A small spectrogram diffusion model, trained from scratch.
Model: log mel input, activation gelu, patch size [8, 8], layers 6, width 192.
Training: muon at rate 0.0041, 13900 steps, batches of 256.
Data: 78125 training examples, 45.5 epochs.
Rows from block 2 of a small spectrogram diffusion model, named by matrix and row number. Rows with one number belong to one neuron. Each number is 500 + 40 x the weight over its row's rms, rounded and kept within 0 to 999. All counts start at 0. Numbers have three digits each.
After each neuron's rows are labels from the 100 clips, of 14848 (inputs lightly noised), where the neuron reaches its highest value: "responds to" is what is common among them; "peak on" is the class under the peak. Only what is clearly more common there than usual is listed. The data: single English nouns, adjectives and verbs, spoken by a formant synthesiser in many voices.
# fc1: MLP up (model.blocks.2.mlp.fc1.weight, 384x192), inputs 0-191
# fc2: MLP down (model.blocks.2.mlp.fc2.weight, 192x384, transposed), outputs 0-191

fc1.149:500443502553478473456504487455548498523553535577519486566500519521490527464526569453573526446476470488499474468484528531491525491552501457499455418523500542475609430507497559550545508543448513472527488527469474517521459441470437437452513478441499528450494489482423580486524526453445507504547492488499454403514455489517491430503441566448461488467531452462465496517584487528495526525575491516492477524468469535477489500512603502536577472465547568524474566502497493498458523552489499571481530513425486486506526529477575432492532568462394537422566501529509483507505535492541486486
fc2.149:480486461487469470484545523533496532461487486480435442444507443544469529537525461486493510528489572497477566511562445465466488513452514546458494515440523402433455496462494496445439482488542462513479577516528526472438510460548532533558473514519589446552483479496489499457485530551545518501533452537547498548561487462514472491522635493464489521489491537466552515527446575470583490528407489548516447498547545489515476518554497463472423511496478417465487461467501590529564476497451472500459479486548475452516473494522463570473505435534500488612494538489506475459427467551488537544
responds to: /s/
peak on: /s/

fc1.106:556441506451505534496533488547474526468536454515445491552522435524540549501495462524501549399447492496482475504452489493517476537544514461444449542460453512522505543492408454487501491489555439500494521488466498474448516508528532499529520506556525547543513521463533469494492524524437525513547490463502525511563547522496526435504541461536540492602482521523475414485522517492408526445470475392430533441474465511507478491432529586522416494513458506529432576564492447505519526472504495584453521477537502570521453531544534512470498468542544546525495495531530486506402574582434512433
fc2.106:462517512515482466442460552424497478493513447534429512402500534532509426491497560480418481543523527535446587466537503510509492424474443517444513506478538490523558507532526452490544558534556450528453530469461476510510455472469558486563523489508554469551521475511560540510503526512583572526441498502597531474527495432439475491520517519457390500465540527565515546533482549470443452516531481519528431470512502561483486452535533533547519525497487515473473566444538519550443429528511446406542518534485486423517485498469477508495554545446504525528441469489442508481473511451555461517
responds to: clipping; white noise; pink noise
peak on: silence

fc1.380:533514524466546528533475518526427515491517517495480518434510546520450469521473532493512487507408562463499524519457497481485501464470464442517536591447514503504492519478474532440445544485489553405471438575492470522481516519423514567466501533484486527406554455494474472514535567507492457459573522561525492518508492424522497473494531483550450515492455459429489481559523507508501474534542502554452505525427472552589522561564472523500511578530485496580433470556530515471546492561513537422513531510507481421480467493489420550576415540470451510495483530484481527526582432459460531473
fc2.380:482479517469517411495495526519446383491502458530504566478471552420573447462498471559497480537508481531504432499447538530513536489534472497525484504521464504518511460498583490531488535534462474413595502425532533543575504472509506473530539499478461512578462520505495481560488485461489485502506515504465451466491462504459485583506496476520508420440524420554476486484465532554480529509554477509543492531565569478414403498499481562541474499511492498523537521494524486554486564458410445528500500479549485565553479563451500472426484589507469448467562562477554514428512500494517517469
responds to: /s/
peak on: /t/

fc1.166:558499434476524534481527556535562486532452495522552456497486420424554453528455494492561616535528498492527470527477521439431436512520461512433556566532521494498455464505484564490453503490542508510539423458448528491482485538460432505466441486535553501493441557521551528508434459483504540457525529444580458472525518510524512452549491573514497506493464487502441490478514544451516555486541476466498504502531529529450511493600497460498411502469545470553512471538522569542467549468499512489506503471565505462535483428558541521514487464467484502408516547570466536554460517479485493607
fc2.166:471499496541503487440446478492527571485524485496464504512541621545420503452502491523479419428488487492509512482509464545511545463452519493515536481497479521516520551518559479560513483524475524469407547511494494493546482483538548473492515454508426463497595462482536467538500574482454479551493405480449496571448503463524494573403507422535481486509482488508513531533506510530487404516487453546497432519483512425529517445469501507497584468482528511450517517532518420425507514515462464582462453502444480523445526513441519478464513491498502438557548436470553516465547508493576506401
responds to: white noise; thin (high-pass)
peak on: silence

fc1.34:564467524421554551452512559493476456506449533566459513544458490510497473457540507538525476575536467494506468533464534500463457534504469526548543527492524433450501461498497502512520445517492425449481564511447477438451466577487424480530485580417556517490485486486536409534508523454415523511466480532510525441547522487491507511486461533544479498500457512514538471560480551492484553571473508529471551454443497535520580484487554459475441524593487481489509545525463391497586537507448529410594500522499462522492499488541539480440536513499483447487558512483539503532527494591515466493
fc2.34:554525458488489501502492435455538510516535499509513454441537479454476496461471527481502517453498529501511511588544518445553459442505468435528402448486455509534462525506508522510423538494546531478471505589566521575493525537426509523426529457543497517473517528542565553474493431472604464518516516524441524528487519545480505474574511438555531508554507481440491495448567442460528495444507487479468504490456430492552429453560518443461523505517535400472539507514541520463465446507562543544520468528523545517496496476539445545610482504489493548521446478495460439491523533439460491431
responds to: white noise
peak on: silence

fc1.178:483614522477500470469535405501577485468474527543523584513539500515447532513510443425565518488498496471477395453552527495482516531465454533475469453484521502517495487501526433475498506510455513504521471471488476526437504510508523512494458521511545470518568496492539475612473539529469574539483466456498503452434537493496563497570520550492492541592479485489618556438479560465435501474471574497449484503505591498439486482492476486558493543543495484495526506479596503538519526395407495471480451552453503481590535474488458500493479489550486451507484497509460467497520475530476537496
fc2.178:542435517472512523490498507367512567469477454546549482542479510546466476570471532525515519507462476520548502536466519451513460398501496471501477558573435494528488513529467482516468551498551472484465501492523493415521488456466465447535549484489504515485462488476526546489525492497520491512465426561483524512478532517510542542518424523509433478464502453443451491533564595551519526451517477461485551470450415556585496511544543464449562501461533484512538475537499517456500530551487587487601589470500531584456539496495484492526511568492517474462603442504539552511477484470547488451
responds to: /ɹ/; /w/
peak on: /ɹ/

fc1.68:489460466511432612491473474510437454450455561457542480477540441456482548536481506477457482543521460502496511461489500484558516458461573559467505492520453555512585453604519539474480489518505537470501445486428583516575499514473490471436552507504495441465525530534459448464516547455510444505533476501498526471483500541523557527598552431499490501467500501513497514520459561486501486488491514495538407504533470495463549476597524482566471466464510553448476521459484478539550475547431552449559566506465492522493456517530529513522522493475491521560422508468472589458524476492435596497
fc2.68:445490494568463480531464587474488507528508489569505474492481526489517566488558487512538527468503492497470466503493511579493475492459528498529570532473575464429503483412459490468507559446509480524483521533573390532503481472525499530478524512554520490529475553451491535463553498525526484420465520500496453542560537457456498437492520533429464457529530560497493454499488541511462473454518512545495547581521500467453553554419402511562525554558476517459488500604512530551535494396499464447424508465513465505530565477468486488489498549568573529475482475512499492596480457451511448508
responds to: reverberation
peak on: /b/

fc1.309:536464511482557510505474562493491499515473530546475524537505541490463434487446467387517513386407548535516496486471486455476452525492551513530525493457514468495504442418506555526509473448531530487570485512472445373568462521476558455490469502547523496547459553584527395565470511422545572500480527563524526493541525504544470501487452503449566542545497492492513528524490547453535565438457529502501540539526506471511506482505503513412529525531490488432510497494460466478460506553518530569500479526459493442469488497517421468556446502485513493553508452452537500517558478538421519493
fc2.309:513551431477397456462525520508475491531455484512481523486496513536526566513512475565516531605537593478487501471561500478458498423485499579494509491517515535527491527532502488508515415525437442487408494539519589579472527536525410560535521495445464493530526468460489523440535441514484452484487490409567564496553449480499497474478557487552476488474453473529517532506534520609458467587478469471501441424475473548542497497473452471533502442501493490539555495540501557514549509453467503501452525526506457510524526429491500514530524556513472499491537584488474470517488521493519440409
responds to: white noise; pink noise
peak on: silence

fc1.67:514516502482537548533534499465446477566503539513441453564532441492476470538527511421593500495511470604489536429480459536451504563480519455597495551532549427541518458457536461470538517438435481446492477486485511485500496470438491513555466500446425519481470484468482554510476544536511481481518513529508591489492497524573467596554478513493487505478468516500479464531474552510493487478464504476475485497531494553553486497524537473489452496499510472476457544464508450433560473490482497467544510555631574491542426467471470421486540579532513533492524545495466479529547439513383481483
fc2.67:515504481480530541575582512521554574443521527463546450432481514516541468460514499496484557473424624468534406517480517488479462511577485508499536521461453470442478425529441629496534479545515557531549464525502502537464457477498492467528507526475426453490466519545475486466484475512449408443407511490545441484469479492440541497515504526511506483513516561466550479490547504458420554512480500496497490497505496488499574499509443509566478575576455423478511416504442532552472567471473502491470526481477503476493545523534456503502515523495484553512454461534568532524484500513513485428
responds to: rumble; clipping
peak on: /t/

fc1.181:488544508472571546444504553410568497430497486490470547467532528463565497460462540465564559483504494589513483476522487494480417490473524521455510440497502494474546458505462606536537496493562502502524497503489485409456464503486508529547492492477505480515521466477530594454465526516425436533515479484525521455480492549603524525523511422553566540507440518471442470525523515466466449465520412386515522502552493545499454457500496405530538537489550531561495534470472496466485502450534460535506513538496516540506519544536495493481592450507504474485526527507476404548468476524475570549
fc2.181:553583528489547498523470502449519519467489526560522492486482528523462501554504537497463546526574536522498535449509548478464483495493478534499556489460494525450603440455452429502484562514454457472464542545493504498480443592445462510484444494489493508477532534572548563483553494504493462487462496469470564440490464541529550501488524480502544535499537512467473518521430463477527445473461426446467504416511515503539415541509539472527591459527461543487432429461535411492440534447520535465532489487406590537465468478529544462512524496416464454478528482489479451571445492434516480487
responds to: /p/
peak on: /t/; /k/

fc1.294:494444544527555487436477547486489423517462487428480491502499541487473508496566534448594587492440497487551538435560406483551506551477516532511547491478455581487506436453522555483484526538567534456541445508517555501521528487487438541491549418518496461463469454508422516553522509491449442493489453457419470499525514463478517503463538480492462457514545496384513530528564531508565505452531578481474486458563463530474518499476530506573573514503585489538515568511518444514497496535522449486469557544491451455546530490423556488492500453477489485518466479521433476513546467510531517492
fc2.294:521471519592497523519464477452516558511516491529555532547499530510498523476538544517461423424572446503399472416515545478482482483519560528414463508487524509479516501534517459519422461497500458506477547507488517419544502513466492500459501479556480588528480471435496491499467479538536477527562518494453537492582454441558456457494482534493445492537466454559483478520438477470577522487489465404525521481530510522582518563449508484559525435455447513532534553533505424538490526488548532533556568474560554531480486470561449536516526458476493517460532557612514525540478515525524529531
responds to: /ɹ/; voice: child-like voice
peak on: /ɹ/

fc1.351:499499526397547472565546508498541510497532545540524522483483517469544499469563512537517482572495472526555458528484515520526540512557510547436432546480542492470518495525587425495485525548539412588457488454549501546521418488493505505512442497555527437507466444544603546489543470474501510488486472476553476525436516509531462478526442507528527456497406535418512459467511420517494490490522483507501477441466484481472536520490468591500393557458424492467483567467571438518461529508478528528432487527528526477520527505494506564459505502536529457483511574517459448412504469512522538496
fc2.351:495471544527478549501519504437558511474523506462551449519433548482474490487500504490485482544484490532518412522471494468479531503457448553537547430433497509498522440537496468514497487517489536445532487426538493525552629561424555470478512504501564572439502487495508410454463506485484556520580545484464549488499484496480601501530498548470579523512578510504526489508510474442525450475464438493490553506509489471443535544494513547568556512498522492515518557434533561495477438522530521521537545430462541460484418495445501432489449423616551509458521502494454453533508467502472514509
responds to: voice: high voice; /ɔ/
peak on: /ɔ/

fc1.52:563492489499515485497535501531516538463449487558491574502507506513477479453437437482492481543514521478534479524419531542472462487453487473507532500483499550519465594487525533531511564518579543538481476511533500461466448512596412504535509511496452460485508511491482541494447440515559593550412487490462513471513465457528556536523538479561510509487503513450561493450428453421519488538487498517545484451489379518594497409518532550449542552516520519561501430486510521574451498506557533494491409494547476487453465551436473516442472463506549450485499464593532491496455495513510476510
fc2.52:414521483513466578497526517478472485470558530471423507480450499518503452481579484548523508523452465546463550502627556520447550480588452537436495491445463451464460440515477465453536474376544483463495559446526516506549493500528490546509489500436470539524460501532503534530492522511414478489532495474511443511552553511437486578489508491466564530557501468555475487529516486537508495457518465524467476500504607494496510547472447538518476466494411478535446508489469571467466519520449495454483540473510501515526542466570508550556472502476450547527422494522452565490492525522546531578
responds to: /ɪ/
peak on: /ɪ/

fc1.103:454559478516522565455569583511514490561605510518475580496449576507520502537499549518543508546515498569510484519446523525561530467486425491477475492568475483476428527557532544492551485499502526471512443439542475535487591506457502517580413478480540486498449467443441482427501573466546490535446522511492476451492480444573465521463449470519502517460440570466398528523556452521448465507484522468504529557452545538532409465527490471529560498477500497522523499470559564539491505483527446453505522446455452507445538563488502473468460472482493503501443505481463473539467471463496527488
fc2.103:501416494456531450524486451510492538566502518552471446494491436541481442472538456531400484425487502481504451554572525456513497464546584507542561536483530500518505485516519466476452522537502498460442567566497499547490495490473471481445512489542552500483559522528471473484468451530550546539540501467377550556513527543548512586550490510474413479500504462496550546424412497561520558485513512518552511471517460445476494553419458470506532429526496500482561525528489428504530477534458542502522430520510575467514499479515463465473535518537459503466581515479507551514520525597494466471
responds to: /k/; /p/
peak on: /k/

fc1.119:499460544498499516523529435487512514536488465469552501558519439585474533445563451484590536508505501492464499505522516457512467518503459540488442496533495552512493431507553552572562449464496559423481477501513508512385494586463493523533469559462506504511513438575506480488445503451458476520484494474538468495494528487499492569531546498554416448480565482473536504482464484494459536531510457547519477505566477505503575546535498570460455475450527496530513561526519521410451462449498506484472492488444541524488505496444447458497549508486567524427508478519417504575504439603584567516
fc2.119:530589542516511470431552510500503442544420492440503485485549522482453489535470487542517494466497575489486573524491581520514527509511415532473469468540528486536527526495474460498539438531435520524494504496494466485550488455569421522454459536508408497481457463493438531520561478534507493460467492549501536484485563440538514430520593529520511524491488506617467463496523475522506538516529495560479507497476474465494489467527555504450489522518490467464445521461520492510487498531529485538579448598462477565508545476463496477456390543507440483431421579524446439470499524495509602490
responds to: /aɪ/
peak on: /aɪ/

fc1.55:577517489549535566503539518519568505530573543495447492482500595466471452483511516440462595443490536494485463460480494547434472534522508516483612448445527513528510494503512481523519455506507535472482479442485452476516508440508550574529525532501474562473519517417475511429512543444500467486469514439446481562519470464564492467541501523462505529407476506570520469479524523539473546509482482577434477564464446572436416510482462521462458440457481467534474471480521477522473518506533484502485531442524485488481483568447456476491572500501459580552585488512436511498442541478535436521
fc2.55:505448408505533442484491522476446484566436406504612520483596448487465495518536472554544457508503465511525579525490541535541509510422476547475451488491484466496474521526446532488447527474446544507561465493563471557466557503475525450551465517489509504498483407538473486551468404465512584486557491472493516487489494531506449462482479507491459503493487558514503502488521477463526498504473478429498568488535488465470517437620483569460454525515448536417561498499549436510435527517509481448527466449539498482495510384433492516488446499515486449503491538531526489498468463454500539532
responds to: /s/
peak on: /s/

fc1.161:450514466503470518425536568489400492510424492525553461511486519446488529542475488508497485532478494505443457526482484514402497465538537448517475513555559461486557466484492545488452588546513495471541504538479515570518420492513456577472504513465506480447547454526571430468433420555448582480470530544457509512535578555576480552507509453495536547548534421471467453485521537564557525481505512492513549524497521558566589399504529498566472527568499461493474495483467477477503532488488496522545541493506533507498474472461428515541496493478529471475438506471484563452521486561463462521
fc2.161:506518506458560436558491440471526536527533510556557525515565492521510427461514501485577545403519510546527518420523496456552493523462562499487498488506502499523462566449518505482491483433501529577477487522481516542492565510449483411563487453517454552506462536498412485486486515461547463495510583452567495548485368447455577479543519540480504508461441536519518533518500472452444516548478542505499399492476501416463461508483500460470451483483531502467516479503498502516509415519500489545451486519496489453525511509568537514454573481575509507493608495512501474470491565433542531482
responds to: white noise; clipping; pink noise
peak on: silence

fc1.45:519485414519564488436567565457532462526524443544503517520502574439443490506484559500607484483469444541537507469492475520335521466527543529430536525510456561436459513508490518515517545541484574513547466506498514534538417512440485450546529515515501472467557473477491517516468491625492476513506479492501563449543480509564534511520495459477504560573507498524527466422490490489496567518438537511441424505431510539477519478547494526488510504478490507541470510476420509452531494452481486491527538523494515479525556474491441451423499497479558478552545464546493441480495476494482435518
fc2.45:504536517541454566535521461517481426543525531395452525501439447572508475501534471521506527483595495508493475449494513574541421553487577484557488422463555480480530546429553398547555506495515533444521477565488530473434539511494513514497454441505466463465472531403541533480449495398497531507463530450540503508534459515507472541482541552550532487526550513533462557557483466519491460487575451492524487520542494503507483509447532554547540496513520561520462535551482502534478528469511438550495483530428485552464456502460510517479438464460424554525470555531505532495503527446532451492
responds to: clipping; white noise; /s/; thin (high-pass)
peak on: /s/

fc1.263:492499505475455503523489499485506505563493529565515420557395464536505495536520459425499497487521522485447510459455551474473509505499463472512486495532512425503497480566461520489543495501531450448465501473517527472499456495510427461479488486478444472522525503513523456518512583550502532513536442483579591442535480510561478493591490491560504472492429504526471522499451556508444479475523540412566564494487511498508546476486589559497499549537484446437508587508472467485550533491452455549505410468494577517544427495562500500442506513548468511480417569499489568518594458557453469445
fc2.263:488457529536548591441464476506474500445530530517543531478477496489519507472491480513415485484534429538509514484469483489520427504470532507543517508508490572530502532491560484556504491549578458514585443496523509471437499488448448540537477512545469448477596622530484490499549444501515516505417473509530510464472470490563564435447491527468476496510521506515596498458561600479521539413515439558480491433455446533516518489465506490479521521592519545476501537394496452441547510494469513498495512559551441552499561523492498491473487460514490477496506462567428461509435455509471483492
responds to: white noise
peak on: silence

fc1.282:489560493477480479504472564423580538520566503469483518508439532514488446516464502528547485528460572487519593483474537507465459433412484497507490546501522561458466529476462515433506515470491561456524495523495427512470455444509482512549557458398511460551517487493481536551467507564493508549433525621494526493451505554515539568499511462544479436495559519501569444509467486486492564569466456574517483542443536495484486481438501511531470524492507486503474425548523575457477519507488515480480479526505536503588452576501429451405505538464470536460534517523501487455463465510484428495
fc2.282:471411524546456444525454464509494531511462478512506445419484552491581571468473545460418537512507496553509454469475480469453562511549551506481476531546519486455578484513588501547549544436484510514490504455497489436518476520534508476500480476535531532506567515479482458544493521482539460495571484452504448479409539515519513463414576474540498607501492525498451553458511524450503430411544531493542552474516453508465460595436517470470496490490523491524574543477387445426486446440502471489505573476463510458525558486502553541497516511545512508529497522496493532513486503531471544524
responds to: /s/; mains hum
peak on: /s/

fc1.42:472491550507551488558475470385517506519515505475511503584414502501567506462459477530524489530553499552536489476546499442455549512535477509508457501485526507506471553480520473523541536471568457560500436437551543439426439498503521511452476531550392562466501505557536537503485456573530523513506453482545524509516467486524535549538520518496547470494466538483462480463514568492489480483482453384553555481509511445549544427473567449402458498544496391486540546472496490499497523482495459500510476445584571499534454465503502446504472499533523462587451440505490542513545486489502493463
fc2.42:477542486443555499506470545515466494545453499449445477510488510530494542506549575462460433531467513478533579497538430499487479585546498515460455560594435521479488500507518474505492457511502505447494524475459534487536519545485599533524538519484534494497615461504524443475537518487515557542529529492588537459526509460525449545499497516496502535402453471439503520445444462431496450479504594459472565482542549546466538463538510532501509465465477555559436500524452488542527541550549451521467513467435480508453460450436509506561481442472585520519509577457545447458521517469488475500
responds to: rumble
peak on: silence

fc1.347:598510540461482435496557495564493450600459480481479492529485450466481415553473513504458509420474533517438507489366495506477543435465499479507517490536480500505474489505552587474435530521505517497517503471538472526555464486398626503509449491522514493500538495510569474495521501484480560547474504492517552536536501455565524461446474495470505503505474548548492551520532485539532539599505544457524503476537536522478560475534494440510470453441465464453475484453463472513521495560492499580482526541546488471453561524481458558473621529434475497440526518498481439496533509484478472508
fc2.347:511484557482520473524522516417521515518482520546515506472482532498435509551446456528534598442517545541507527469597466531517509476467519525432519478479482512490503458522486461518517499485529513479462477572464540522464502442490478471497547517516456421516502453470433489422482428587485467534541479523477458492435506463468505496505493477504503527564509502431496501578515542486485471447524440570496579509518461493542447559518567596515507556567521507543498528436506546486497532455452472465401474493423543456557451397542563483480461478497516410593497490470573500512495453514496505538
responds to: /ɝ/; /i/
peak on: /ɝ/; /i/

fc1.305:454513573510521537544452510421503505495484531460476453486529516514479492437541497560552486525463549442431509493485531576446420533511462488398567489510474531441454519481537532381485476490451493526509478479481546467525420487516456570537563463533546500535522570499480580430440590439493500548547502505471491515526533559503547509519486497594489521490467471457577524528485555498424494489509463486433487500542508475496566506494519407487490466474522435509508483526535496449461457533460505471565486486549500472542581509463449487444475512526469516493503592522498481462513543451530546513
fc2.305:502449475493540474585417483531485450509512434501494521483498460455486565541527554537400549461511535530577496523529481517427458540498477471535520460534463441487546567486458507484504504460530446520523493445446483482434511557516541504482447505602495477553493483521452478519515439491511459452529524427533485515499552496484534504516457547434432521476564479491476456455573552504492521527517475484490562489459467518534441545456486535486514490539604482435492489545607442507567465504394530499548509526545472457438467515455543511505454472447541504500460464482508487439476523573578495491
responds to: /ɝ/
peak on: /ɝ/

fc1.291:520534496477513524469524501526522393497507535551498509566477468465590491514545519552523563513518437540515451453486421523564513522443572517502469465498476429505528437528465553495415515544497444462482477505513503520503486553536480416537463555472473520498459413489553480503500456503498502510602508523496484498430567490536468432567523487412478530502436454463480567531567442517475563526462463534465562516530457530492528450528538493537551518509562471539526500496499471504574528463433473514505418438557529554539472551465475447501452566470499484477467543481443505485563488554527496516
fc2.291:524528530482498452474482533504473542490463472549519418521492504489528510560455513488494555579497514494490507479452491545463514501464488413500531479546519485487579586504513516565561549563425499485509490460531395470576472503448458526560548583504521502467481510494483545426566496444535576444468448542473556514543455458402457455460484450484440459436604473495510512480546579514426513509508533470486546454560475449501470517544523513559446461519458498487485481436504417471515495488481511560494491530518505499486527522454529439525477514494500465433534494502516504483512411423500468460
responds to: /p/; /k/
peak on: /p/; /k/

fc1.260:533431476497519566508453424509447541518401516496476515516535552468544529566503494543567511507475543535476493495555452504523470408563542475463481483502463471563577533492513564485530444483462506564530463502460476521472493509492520408495523466492441414500564505536565522525496547523482491457454472533481404488555541513501487525500471477559522498487590406422490535486590435461521501510450508511550477500420478530482522441513479549539499459499525473498556509506467495490490550447511520497519543489490533475508462505498508436443465466417484568494572476549553497455576548533536437496
fc2.260:437610486475484441489573522460563477475556488560478504463451512487516467475525516452452498440488466500530498501411454478531584546407511528544494559468512474487484511446508472447423544510568469390480517492512526523523474521432441502521510545496537551520459526525426470465478447457535541505501466460499520509484475517518488474494491489473461505509407630565503465504466581524453521478536453498491501507579502473532495572500535494511527535516465560512422460453521498493502439576514488490466453561560451483483513522477467578505495523570497463525482527457461538501458479554470548533
responds to: /s/; rumble
peak on: /s/

fc1.69:533501571481518496492514586403487546490575420482425519559493545477474521519466531453499438540486449502501467484462470561508562443433579469523413490546473502468503521559492477465551475439473496514429486500535457516511494467525492485559491486505544501530492523473454533457498517526509446551505533516501527513430476526540418508490484493428458551549544533538507523506454434535534545451537550509515506474429523488463485529548500519441550461476544530555536556450458533508534597472516516505467495487466598490479446444522510563548475433461495458503525543509472559483463476479488584397
fc2.69:459515485499556563533467503504501504485494459481548489455500449474483471548577530546491525509488604505489474525540521476511367489554489541503540481510526518502522498511525495483484539531414455567491480539453550494558582507519516464477550484463507550462460537506510489453558437537548504495376522390501480505482573508543478562472577488536484502448521476478564535532501389437501564564485579485503475547420462485602487500511481508543518527485519490526517559537541472527466480464546447483481446487486478487489499564497480476454523479488471501543528514567495406505512495428535514497
responds to: /k/; /p/
peak on: /k/

fc1.186:482546507500471533524484461532533472489466417532482538477490500503423468491601444525515505435440448482580470495549520495531554483506450464504518526605536560473484523443534458527555500461502543474572514487489551498492558457469455582471502518542560541516499517514524436508528442447489494491502488614467541470470436449529492437451481464506421436553463494521469557484481515477480523524537544535505551478506458434473486496543520578538479488478428478509557536517572506473564530478493500507470492502487555483494471516395441493547541439512502469522507466510548590478480453492599528534
fc2.186:452495486474531501484546479531624512478480511510437479589433466442512575479475461407493452520539523528495560424475527487453452492525497485455487462479509557444510571482422568549448495422518518510453453487451516500513465508500540425475465514508466498453509464443460538503481550515541466470520459476485474536504584567496567435537519486521484511435493458461501425530524528497508478499484492560513460520494471570511516485464499417532534540507548482556447449527415527435441442489536449512506551483507504531514473550494480430512445459520485526543487543526552402500471431514477504548
responds to: /p/
peak on: /t/

fc1.118:515515492495534501471506464427473517468454443583538524476510559500397547509453478493488451497452521537464477441527558514483505469446507488521523496520545509514408531515488539502488534483496599514571441471556494554519444486466481527483410483508524514559526480538434474549517476553481499508446444487473496547450559499464513480462571493479516552528515429510504542469518539520593522493491485518482536438476513546445552421454515461519504447487512529547494478535398568624652497529496457448480441454466534469483580507509461532490511486490528507461484492454488500507521495523469526519
fc2.118:503500536476456467533482527557538516493578529442481427549458481530537435465444465510537510472493420484534523495477463525491507515509523570481493465496501497493520501519505485532525429503537486428474545491410509484506514552450523449548569509514501536475479478453570452483490526474493534509552566530601460503474476546515506610499462516517501459545562525468500506487479530466453505494519513465476488529493520416519450596520530459390486548533534543461534517425607520403419442431489509508501534573503515494495425555408480484463485524435486524478492496537498529491455476439457470479
responds to: voice: high voice; /æ/
peak on: /æ/

fc1.46:540519500502434468559562500520555540514464511428466427527503499593451450426519474440544529515417446563530410515490560433462550536523475469474520518502559471438565555486597535508492509506545572533498422475495529476534551463491540534502409507531474540502507446483447484479448453472502495514556458460498448529517476497468481539471569488435462463445465506576479497476532550550577458534551551475509482546524525474522540492546469480514505504476565457508526489487469558559442509511476489517517530543476456482542490537461522537581559432470503445509532468563518506523521479515561492488
fc2.46:532525441451516475398531454517535439476498470467410482544522511367514513499513458538534441546546549512523559554543492491547465447532555468635531465519436514455434487527460513476524534530461497499542528505468521520465527530512469463488597402515476537481506555541473574485521478531499548474488536439492498492488583550538533536555474476512522508493434512514495474476498487538486528403464446531541461523452492562454501504517532488508541475546480463509529510484477458446597515565492503540464513526509484494499539453497528473435502491461433497535523459448431517499479474570480457523
responds to: /s/; /ɔ/; /ʃ/; /u/
peak on: /s/

fc1.381:499519488525529477507561557479494503553468486516472482453539626498445450491475564532543524430419455429542496474489538473459511478563535462428577533516505478475500517446508530463505460536482554480543417519491548600540487480450503572532481404601474544452504445478502543499486538516485463488493436441506508394548465500583516469514477525493531487495442526480515509521539555535524492528473458514524480549423490553458468511454459512504548519514549498515526545508487509545546520495519487500516555572441475466506522500469466548445467452445519485540594543498474477436476455483440501477
fc2.381:501496452509545483470496509478530482508566490429479508539467543447545520554504482485482561505447462532475513522537405515488496554494474522545508490487571491485525438507464451540511512534531456483436499479440524498492497433523506544457502516509464453473515508513479365482478541381528483463469541516472464525527529464495557526535429543456464518493599476499487489470581492488482532479523546473411500443482477461511521485584537521505432539567498521474495504507569388457512544423461424517482427475473504454466549487418565418488513483523514565506480444499582470510504546493483473524
responds to: /s/
peak on: /s/